A small contrastive image-text model, trained from scratch.
Training: adamw at rate 0.00098, 7600 steps, batches of 256.
Data: trained on small charts drawn from random numbers, 203450 training examples, 9.6 epochs.
Rows from block 3 of the text encoder, named by matrix and row number. Rows with one number belong to one attention dimension. Each number is 500 + 40 x the weight over its row's rms, rounded and kept within 0 to 999. All counts start at 0. Numbers have three digits each. After the name is the row's rms in percent of the matrix's.
# q: attention query (text_encoder.blocks.3.attn.q.weight, 256x256), inputs 128-255
# k: attention key (text_encoder.blocks.3.attn.k.weight, 256x256), inputs 128-255
q.184 088:514521576456488472502512556484453531543530482570554510444515473483480474524532534464525543465523537511441543568568467493521469478517531530537521576497470511450522385507483496481504406520462486489435507543485509558465450473551495487507545525511488455545494495521422478493558541515505551492562486573530550534480504476523488533599443536501443495558592478544453522480529531527502567499510
k.184 091:478484526488463468515468521505482513559550488478509483476502564555439524498544526539552444440536457568444552546468445530510443434550563546431570503544532518554495546462576511437534481522502451536438471514547455514476511547521497546482474475462383504516545471567480548512548560543492452517465528555507541512497528443541502509439521505548499432537499493489458533507464495452482451491527
q.185 115:506449452534576484427459457467505476520563513438482498496493539512510479426443549476486505580463513465525509504494514521423521561509477455536508490549483523511527551561470431459483523453482501497493536546446431483546576501454511480513516491496494543510521497471537480515535524463539533544494480502519477419453541467460488468444571505434492499512518453474547471571484533468484476515577
k.185 114:483526537441581531554544492473521477448444506547467453485456492440500499516535419512471456537525477515512494551444513478562457469523509572456393482490466470512528463533542528574463519523488537531586453430503565538552481476568497525471514538575500466435457551476560444553439498501467543470558570482496475544513508600454516552474501538483509523531467492518476494523521471546529517479497
q.186 096:499502469495485430512504517530421442489529525589569473496507571469537474503525518417555475443471526469495499473527471456520542507463478495521573561514471522532512492504520474513486422493485594456484561533491476505481484483450520517456509504454479565554469431547468471474532575492496516495533486512490506564483502469543466491557478520437412449532550484481445513439449515521456449536491
k.186 100:495577481480414433518496562558514435484500494454479439431547496514422502489589525579514456552589484515441461536512490487505499470564483495471486558567567511508477428518512475447481514577488497536480502509572548451500430546460513500511491503453470456487470487508467495543519486579511478531511469526535521576569491471534454553508468540554538490546482538508520534467515444476480525540508
q.187 095:530562441460456449492538553576533496483460442591520503472560563502465523514503484530498584473571519464550529467540578492548573464486551533526466515455519493505473446468593466542522393443493522481390514532535536467479404523459485507435535463509488522517495496558477494390518469508514531409525489525495515488485464497628475526535508470505474474497554531484500518422434486555502486473418
k.187 098:417496472526425478517504545502434507551512451489522502462473516540486530458534554570535453500582438517404508476429516489463408452534492539523516484526497471570498470478469450454554511529546410587527480522580490565471454563488525483506453440500519450504551453465442583498538548495525479490541489517523465524546471489523468519511515512546513474514487518548509492509474469448434524468584
q.188 093:496504483531568508499532471470601479458400542492487491533486540468567498519512435544471435399570436546490479460476501556513525475536462515447437514512546466462522538545497478525513489541507441520577410417548512583529466509480487570489477515511447451518507517433515501484506485523515445500463530442469511514472540534546523478478514550571565514499527474514484518497500500475526502448566
k.188 089:499426541565446478456515448562525482547529512517515507434532459468506500523517535478464558539479498518575519507557510574480494468533463531560540517466506562479436487517457547478460486426532558518541527480448453468481462504447513449562586507492489495490489503473570492468535467488462580547498503501438495530467480523572447502531505445525503467479480435515513507504431545589512486546409
q.189 110:542445516511505508508448450505478569551538486467554530583546497484522545423526513453556512517402578446554517523447425425461525493508495474490534547480459502493540522486492468481525523514460521440477516545457437442438637510439543444504520503516510563523546477557534526533513451494468497555443482557525470472497476463468475462490577467480487445534512459494526505507481536509498491504508
k.189 098:463553521420515537566528541464494470519445533540452472489405481539449525506546449489470457466478499498455476510476503490564515473517561571486435439504528450544514508535511476489497527486469511478491548464515540531490539460560468538528469482572469479431439496507519471500549587567536478514485529463524492546533519550494512572520495559477547496525514495539447512446550421470486428507467
q.190 086:502534522389556462458534505500533527459448579453439483480437481447504495546535473519458470440469497493510454546463568551553518445589513518498544472401455494498558480493494491537433464482529509466462557490439450488477524500556424456514480535497482518472540518421515514496451458536478456574532463459555453546565495521475563514479518535511496504462517584482460505566546474546490438488475
k.190 096:540520462584477528503534456454457562483512455454554547524581492541492459515470488477543581454550546466469511471525502501529531522471428471545484517509491509520479523478429495457554528448475519485519485474430466423492489518489554478496604500518498546543483523436505517506487523534528468501427468477488537491494547516499507418493646451486448527476428510477524553482439581459483489517541
q.191 094:524507480550583490471532455560532473505525495390427480549469435522459506473504543550542462512551516493507455454485425498425451544482501468524529536562491515539524541561491524459518537566512464504531467487475433579525523535482539464536440485530483501510511480511513487564408448516468455602468517534576468474474548539477489527406502488515509492525476505491494490534524450441510496484587
k.191 095:436542462530499560546465559441494405453451550538456505509442503469484526500544418484522485523564575463431479436483472523531559494531442583409451494490511455488527562519475486468466489518454563504531472547487499608591524458523492533405442476529515468456464464482553494489521514515531480494466540511532481523491522537525458519461517542494479445460556571482481511472444468588570455486471
q.192 116:540505426523465461505445490585537449503582485495503451524521477543510527447524496568532505465512507501516467499501460531470431470524494454499530559542571480554503477516528452446517503563574506553473490500497520517446435538435469470444494458458422446482540447555447565536548491526600453538470491547517542577523470497556471479479561547555538486471531488487496568443506466462419474462547
k.192 101:475502469515470503576449546536488446501434464493490465426450537500504535521549540493604465424595520480474459527547449524488502536504522535497519450517521424455498429478505503506540465479485488519473498504586532498515446577521469537435476491529476418525490467461428477427520492527532503550517467564452563527534470503487482518484480453545526428475530499596501490487519490436517541476515
q.193 100:517472466517438518450530436463552519538537496484560525559603586498531572507489468470504571556459550418517516465562508474482525532498526476483521557462583552410442447465470480506464490442443500451511485498437443492491501441447528392491524506506576546587542450485601509494420460495534530504500479471469477453479581544513475481500565503406493537446481468473519520513500564480471518542460
k.193 100:464551494516469474544468479543445515518472536505492555468491495520424547496486506451510475498485442460420477505508493493506464472519490542491520558499445441500523508499532493521539446487537494562497447536565525547451458533540434572517488474544515486448471458486448498517482587477461493384482479550582480484587486534500498542478450600495505556528490576592469535482555460524516475500524
q.194 106:556458472527467525517523493431508559456446547493504580489559488475589479481517519459464523551403535500522536487582506450522468511490515414478512390520498446551485528459509465552404513504434515482459566558493495434488480475494522490538513471522533519559551486441558559572490446475474514484518492514493520498513539473447560440526516499461491520444413540522524463450487510499488439522469
k.194 097:485482466536534547462572448481507490478502523536521553466468471532508429543491498496448460408514519467442506508573511453567504549444515482597462564443458579406467517526446493429492533500510526427511430569510452462464572460513511539471530510591508498531461500489496475520453471464430544499462545469526500510516526533470491466570524547459506480506477438502508426565533491511534485467441
q.195 095:497455507451568494501449518429458573440505479521530561455512571483527456486508491555525495524409510455485508517540510436532531615517442483525497506502392516559527546479451495527554525470528482500484567594411507479529518505513487446474486557558503479540526536482535532512570502442515479465487510483453560430542476462411512459559505480465478509454476502473504480477408506490469525459422
k.195 090:561488617585518493506556406518518484511525432514479448596479480475473430530498523458481514568440523415559556490499502473497604528468530460532479524444519572476495509492484542546474535509466564402456540473444447438482519482540501493588501494512515499513494542555509456490493475478473509452574508487512461524456507414458528517519510437490448486516479480464485517493519561536550463515492
q.196 097:530505513499447497475443485539457499494520507483505465526546503540487515461485527457535482496534469490500535538514498519474536569520558535433515593592558461517495449518562496457571467428505501476439502577593485521444538586412493528438468536449493405503550438531463537473541508546525453513497451572455530520506499453551507448456443532522500453554493522511517584453474459540484478533512
k.196 101:527508464500481474513454463564507450501477426494490461517464543487456520482566549502561484460544443570429417552475489478514464534570449487481496472437518489458589462487524519469570481513541447532453497532543518508436507532465458509558438516524475505496531450520486416477503483474482528460469496505486470513541423479539407577536422562544505511513551485511506538544536477459479524522546
q.197 105:486521547494534549558501540477502450486465542523459511520474456479473440529514456499464478530477505467535531527539542547512507485539546547502478449488421506534553544483525527579514550478528527566491479495538558515512496516568462552534468467531560507468475551485513459493545467532507560491566527448560443446496481530456567499488571529537504486556403555492474431549486486479572548486466
k.197 114:548514474541529494474576462462529524478526573505571510552511472464612465509467443492479522557434548454575500509521549478528527495475451442562478529471557547509449518537464569449490502475464554432531529499457495484482535468441518424474549510464461505524521496509515494541444488414481515542488529425555449480487601511470486514541628504424586501465531490431550486534512522526478547551435
q.198 106:552471518548533509451527506529546482462462551478450587502462478463571480433449415498463486518520516522514572500505457451512565565465460479514508532539372586469474587542499487429519564470464514523560565556436468419537549474519476501444497502593499591538541567481481491537544451446479459507512561514488475429570503552465542500432507424538477497538510481458553506506426529489491511493455
k.198 112:509509552510452589504481476497560464493494517528467431484499477519403451590444508415500525531454514434556486507536563510500486483524524501515513428469511513516539484486473552502522526511527504394463520480540514591504496537438510463487468475502530519436542548497485476513526478511437500516446506470447521535378513512504476560547496518469532522523492423477575473558513521484559482494492
q.199 112:545541468537470492421464470563486467529480483543541501476562496505472513503528531527519542478521493517502533476479448510508542499504438515571490528454485513400432400505500528496554497462466525492521573495472483536479565410545527511421508562482529473527502437545488567443488512442528547521524394502454526503447508484535435516531478429464414490505537406453511606464545525553482511468485
k.199 112:464477525496486472476422490509493501469537455447474489473501529504438527433533580555500501475486497553470445515483520571494440446573551497374544523484482443576562507469545469515527489493565441535504436496512488480488474565574446575575466491485511484420500503500443481529542501541553439453468459537480467537518429491539505465504398559579508575526551489525534506456531509457459512482471
q.200 091:451606495498539470490556473547510499380493520500475482509495437451527489568519457484501450502481551518497534514490509433524450505472492487514430466472488471518427512516482477510444478523446574514564495439451459551547520473509538522527532497594503483538455544473536434483452447470483548531521519395448476509535493509483562496513513413474516543425456483470504548527565474490481469489452
k.200 101:515451488561509552495555560473520527458527576533556582482464527502500432566426489467432556541502498454482540429586469479504526572499517581562463448517423523516541506498418550486525508433470528504523514541460502444554471489528542460519594478510548502510443511418484516534424472482470456561526481399482505493527587541496549464504579500462531493471501521538546521494529552496574489475507
q.201 099:494528503515530497496507499549533453524487494436451501557442487488503454494387493563492477453574534502557465476431459453481457510466434485493515534575483512507492575526547447452580503561532501541583486492464537504513513526516453475491499543517441532428530519567446502564549535481548450484400567522503469509522549486513468508459486539581500481503523506487461487482505443483494423415547
k.201 098:547412538499459539518489500502463519505488497502560541493584540427418510537540560482520554565549543460593549483494530489520538447550522456482443439448439557423424428473583542583560552473479544493542616417484529483497509461529502463473529561481531471499515505495533515496517483553495500469561486544388555485484488504476460557567512428492453512444461447468500477490472520505496498538461
q.202 111:517526472503468420528507459490481457516454499543520473483492470508437486513532472502464447484514501518507498499501458543507489420503614600408480506495515484533533484524513527601500420515520421517514384492545523501451486507519481471495454458487494465490480414551518475545501449569472505527518457485534524513540414535535543499430486529557524426543515492536504491450542505481515554496557
k.202 108:457485467538498474467493499498439496470537544445504497477555548528495526495494494499509524468479491528441535476553509470499481549511528465569565524488492556466472501489443511458393540443484512506501529514476403501491510469426520449441525490522514573527506594481515525517499527401507497481520485548511479479473516536508490403517565403469492464457487529477491509497490555463427426541449
q.203 093:479509517504574531478470493534471511461509465575541526379537542478496465554562464522492493502472471555436454582506552474525486549488512494524500526509446473497517464485517532573529529459486567576479550482453577462536463552519473508503524542529478455500512518454454448513520543427525520487522502547445494526525547489505512547605526481443468467457488529573515524456460502513455425473462
k.203 104:516474492526585507482584540462502533488481549494523464546521532481483482450434513497484447506498635450514565535494509477462506538448517511557515451451503541483457504544468561485508495474444480473488575445479483438538607478500513553455491548503462533549478535498557484489449502487539530506428522494448491454503557458472512548477565529450538513473501483443515480493467502543458498547476
q.204 092:523438579436576498534522619492562481472466510479449497457525450472559461468541496429471521538496463466545469507501506519528426494491528436472476469544470520553509573648505413515479493577576452475541482540518523483487463516554459479499518469503498583483511565429501466528577467510504502502544570491560457485480566455464605500493548479502499508546458516480510444481531451450517499519495
k.204 089:566427482490538461509539557524461543435484474523512553459448512482514452446438507449450452450559612495497469487501482525566593403528582544489462510563491492442515444559452506554491471409480507509509463446503538512565531497487527531501547507499462496517460469497500564431464493539479462523532533447531528467514552520471516493465546538450535464428483525530478478512428450463536465452479
q.205 105:537497498531498517594434553538445445497520481500505441528489503541466539497483502525504419492505432511532515543485492581556501419562557525477479459548535441477517498511466505520563428508553394544465495503594528489521525518511483492498480499495519412533536440552478527448505437569443437495485515546523482535495517518591500499454506560581513499519560506524524493519612509459497582498540
k.205 091:396476450509436404477381461509457448531469535463460498459488478493504511462635493510474554460529464477402559498484460483491499435578545495458523503451543472476444484476482493431519570480513455563495545496548499561471490520446429551528477427498461476514458510509474508475503505465531505558536460503591546514573440522508520529523494451502513446462516503565494541502505495443493495481536
q.206 115:488533491526479582451529463499479568576510473491565463481525568464520541525482536455570520469519596450466494480502510481471564507484458490499485514478474542426439456520487538520497606488412539398516509524491509477488447469481547494504596566513488494539502467469555459496448524479486540528494418462457513453415482498478402460544521421490497500452462428474480532510530556525459500489456
k.206 105:475485497464547529553470490524479545469525537527466557552474529573475556473442526503503467512492446517463481549432485432493414500552458502449558428548513504587550530476571528508552434522529447521519470455458483517496431507540445531565467481449503490428471503540409498549531549579524466458504510454473435525523494449462525524442420537547469533543476486503447478452432472483448505477521
q.207 095:460552490459484557548553482481537511506509493471443409482480489500448510540574419527478439474479473510448479462431503585517441497558552572456522473446546440469426492433518625549462439558530509448495417459536480513499444569528522527502492435532463488419406521459494471511459488541566457496537490490541495541458486473560463565564506558471560494509417529509484534519466576465511551462550
k.207 094:490529440497533428497526530420508513520487632425457519537485464495531537524427501520509498544550530509451466529479504493496514516449471492538449491465460503503464492558453500515537572495455497423502523494511484597517627498515531526499479499497528496539518512420570474474485452406546509531508502518503455418473491511455628536466503543464486514447476515483427562568491497508527570568550
q.208 098:538471429543487469494464423520502465495522464484421477566512520524535544474495535515520520512484519504517538541518474503416559511487450483529546535514545452479566455445433453480510518472495532489479525515481432412476541512477521441520506474444532516491567553522508534480506427503536518459524470547478541520450535508529404441524516467448488505500517461501485521418494568544521590490542
k.208 116:471442528496463479541480539563488449574520514516496446498458504510493589439510546483508469474528496520523542587451502495458463505491483494521550490447505451518511481483587536494562491535542461543477484520543521555414524497493481456470401485440477496522583416572473508511508483534531449441536469537447555530584486440480460481456417535530527453497496438468453516444519567532448578513508